Weights of a small segmentation model.
Model: 5.99M parameters, arch unet.
Training: muon at rate 0.019, 14000 steps.
Rows from block 6, named by matrix and row number. Each number is 128 + 24 x the weight over its row's rms, rounded and kept within 0 to 255. All counts start at 0. After the name is the row's rms in percent of the matrix's.
# convs0: first 3x3 conv (model.decb.0.0.convs.0.weight, 128x256x3x3), inputs 220-229, a 3x3 kernel for each
convs0.72 097 [137 179 144 111 115  91 111 127 125  86 144 172 118  83 134 121 172 177 153  65 115 129 107 160 189 154 162 104 106 128 179  74  68 152 111  82  80 108 146 135 104 130 131 114 149 170 136 131 112 101 151 101  91 161  96  77 107 106 146  57 140 110 157 118  80 153 129  42 101 170 150 141 135 132 150 145  78  62 133 114 127 110 151 129 162  68 147 161 159  83]
convs0.73 092 [151 106 137 141 200 183 124  98  93 121 109 138 127 116 150 135 145 172 160 145 138 119  92  23 118  78 162 117 110 125  96 125 159 139 129 160 141 174 163 135  70  70 129 148  93 126 130 113 109 130 145  88 150 145 110 107 121 116 216 114  82 126 105 109 115 140 197 123 167  81  24 100 131 129 105 158  95 149 188  98 131 148 110 114 133 202 120  96 151  80]
convs0.74 097 [124 106 122 126 151 112 118 111 107 163 142  93  92 163 102 131 156 143 152  83 118 125 133  55 105 126  92 122 175  93 180 255 123 151 161 108 119 120  43 171 193  89 179 203 113 141 108  84  96  88 121 154  99 115 123 162 102 170 213 132 160 120 128 160  85 100 125  78 125 157 152 121 136 113 123 110  77  94 129 128  75 116 141 148  75 139 152 136 128 109]
convs0.75 098 [123 100 125 140  36 141  93 169 106 127 140 128 141 130  84 128 174 122 133 103 133 128  76 119 142  90 141 100 120 116 108 114 100 113 160 146 116  93 108 104 132 162 109 126  95 123  90 149 110 117 129 121 109  87 195 109 115 166 138 109 116 207 115 114 137 128 106 171 117 165 168 151 109 161 140 116 171 100 177 124  66 120  77 160  86 152  85 148 150 130]
convs0.76 101 [130 103  98  93 108 161 119 134 108 166 170 170 113 140 136 105  88 154  54  99 122 116 146 128  85  68 120 128 136 117 118 125 133 105 106 107 198 213 162 160 118 138 129 127 140 114 130 117 131  99  70  96  78  76 113 148 138  98  62 115  88 128 159 133 150 130 157  90 138 135 127  84 118 157 126 125 153 100 140 146  92 118 129 103 128 148 124  96 112 100]
convs0.77 099 [115 132 149 127 121 116 122 104 106 169 147 135 116 100 111  84 108 117  79 106 140 139 137 161 156 126 117 131  96 154 119 113  85  79 147  95 112 125 160 118 162 142 135 149 143 170 152 128 150 120 141 152 122 112 136 138  82 125 102 123  77 143 135 124 141 178 117  98 119 121  65 113 126 131 131  83 124 144  88  71  90 167 184 151 132  94 102 113 174 182]
convs0.78 097 [140 157 203 124 125  87 111  86  94 141  94 113 166 143 104 103 115  99  95 129 179 120 191 205 100 146 127  63  81  99 154  92  76 141 127 136  90  82 128 114 168 204 166 202 149 113 119  89 107 156 125 119 117 115 115 106  81  83 149  67 149 123  97 157 128  96  92  87  83 130 158 111 170 129 145 121 115 139 156 100 100  93 116 150 123 151 157 121 114 129]
convs0.79 100 [137 134 115 122 109 119 113 121 147 123 111 112 132 150 109 134 162 102 133 183 113 110 141 109 108 143 142  98 110 138 203 120 137 145 131 104 172 193 140 146 186  93 134 141 102  88  93 169  38  54 138 124  91 114 128  70 141 130 111 108 118  98  94 121 126 128 143 141 129 106 119 113 167 138 113 153 139 136 138 119 140  99  98  77 121 159 158 107 119 132]
convs0.80 100 [112 149 158 111 188  95 120 100 133 160 119 115 137  57 129 107 163 121  71  98  99 135 168  77 101 101 100  91 146 124 101 182 129 174 166  78 122 190 159 136 137 120 131 120  80 128 162 133 137 180 135  85 112 123 139  91 155  81 140 149 128 212  97 116 160 157 106  33  69 100  80 113  99 112 132  94  98  78 115 143 121 119 106 116 110 109  73 131 151 130]
convs0.81 093 [132 165 136 102 134 121 135  98 116 110 126 127  99 120  83  78 210 146 139 148 179  77  52 144  91 120  99 101 110  97 106 102 121 115 139  95 124 125  59 133 132 132 134 104  89 122  86 137 151  95 113 158 119 118 143 158 103  63 119 119 155  81 109 111 143 136 205  53 101 111  94  99 112 102 114 117 127 136 116 122 157 120 210 104  51 139 151 128 121 127]
convs0.82 104 [129 128 151 128 159 139 133 159  98 136 151 171 135  94 151 132  92 130 126 126 144 197  69 154 169 132 142 155  90 108 165  61 129  99 103  78 117 154 176 100  75 179 143  73 216 118 139 144 191 158 108 104 169 151 130  94 142 155  46 109 114  87 145 154 128 163 109 110 122 159 117 149 106  96 122 109 145  87 150 189 117 105 146 109 125 171  87 132  99 116]
convs0.83 097 [144  80 147 157 187 133 116 129 112 135 176 165 156  77  78 120  72  86 129 125 115 117 115 209  87 109 138 124  85 124 119  75 120 191 177 113 149 165  91 138  70 123 109 118 149 133 107 106 105  90 204 124 115 123 156  87 131 109 152  32 109 125 121  98 188 139 140 135 104 141 110  90 137 110 105 168 137 132 166 156 110 105 148 114 129  69 149 142 135 144]
convs0.84 096 [108 164 109 137 127 131 109  90 119 143  84 106 176  87 122 142 115 129 113 145 146 129 125 131  98 139 117 117 165  99 125 111 161 106  90 132 188 143 167 131 113 150 101 103 115 150 167  98  66 100 132 140 119 114 121 140 171 139 188 184 123 137  80 131 112 105 132  76 145  86  93 123 121  99 158 138 161 143 139 142 170 162 122 166  98 143 146 156 170 150]
convs0.85 096 [175 115 133 114 138 182 153 204 145 125 122 100 136 161 136 166 126 137 154 191 183 158  46  81  94 125 116  93  91 126 137 167 156 191 185 107 125 155 143 148 147 100 102  53 125  93 127 123 121  93 113 140 185 156 120  70 135 123 189  73 146  89 147 123 110 131 150 209 149 111  51 112  91 127 126 128 122  93 118 135 152 107 133 110  87 108  76 133 145 166]
convs0.86 102 [115 109 107 124 184  84 167 100 153 134 155 104 128 109 175  96  84 185 106 148 115  67 134 157  79 156 110  80 107 124  97 147 140 117  86 113 116 174 157 104 151 150 149  89 102 115 118 136 127 122 147 105 190 100 139 166 157 159  53 145 122 107 128 158 139 142 151 115 167 140  97 176 129 127 139 108 107 145 105 113 149 158  99 155 211  49 130 130 144 122]
convs0.87 100 [158 136 113 143 127 143 112 118 131  93 157 137  96  70 140 129  67 205  94 147  79  67 165  91 134 128 128 158 123  99 128  98  87 140 130  76 153  87 160 145  75 152  93  83 115 158  88 159 180 172 110 164 160 117 120 204 131 130 142  90 138 109 147  40 147 153  85 127 158  92 109 150 136 134 140 205 133  87 132 144  84 113  83  71 133 126 101 134 177 132]
convs0.88 092 [ 99 145  93 120  81 132 133 117 134 168 119 102 132 116 163 120  90 163 169 195  93 127  91 123 145 124 119 156 124 123 121 123 148 169 157  82 123 149 124 128 163 164 156 121 136 102 126 143 103  60  95 106 138 122 102  99 120 121  61 188 127 102 125 156  52 129 135  79 156 106  84 120 104 131 159 129 252 199 107 172 117 126 147  96 146  68 139 110  94 117]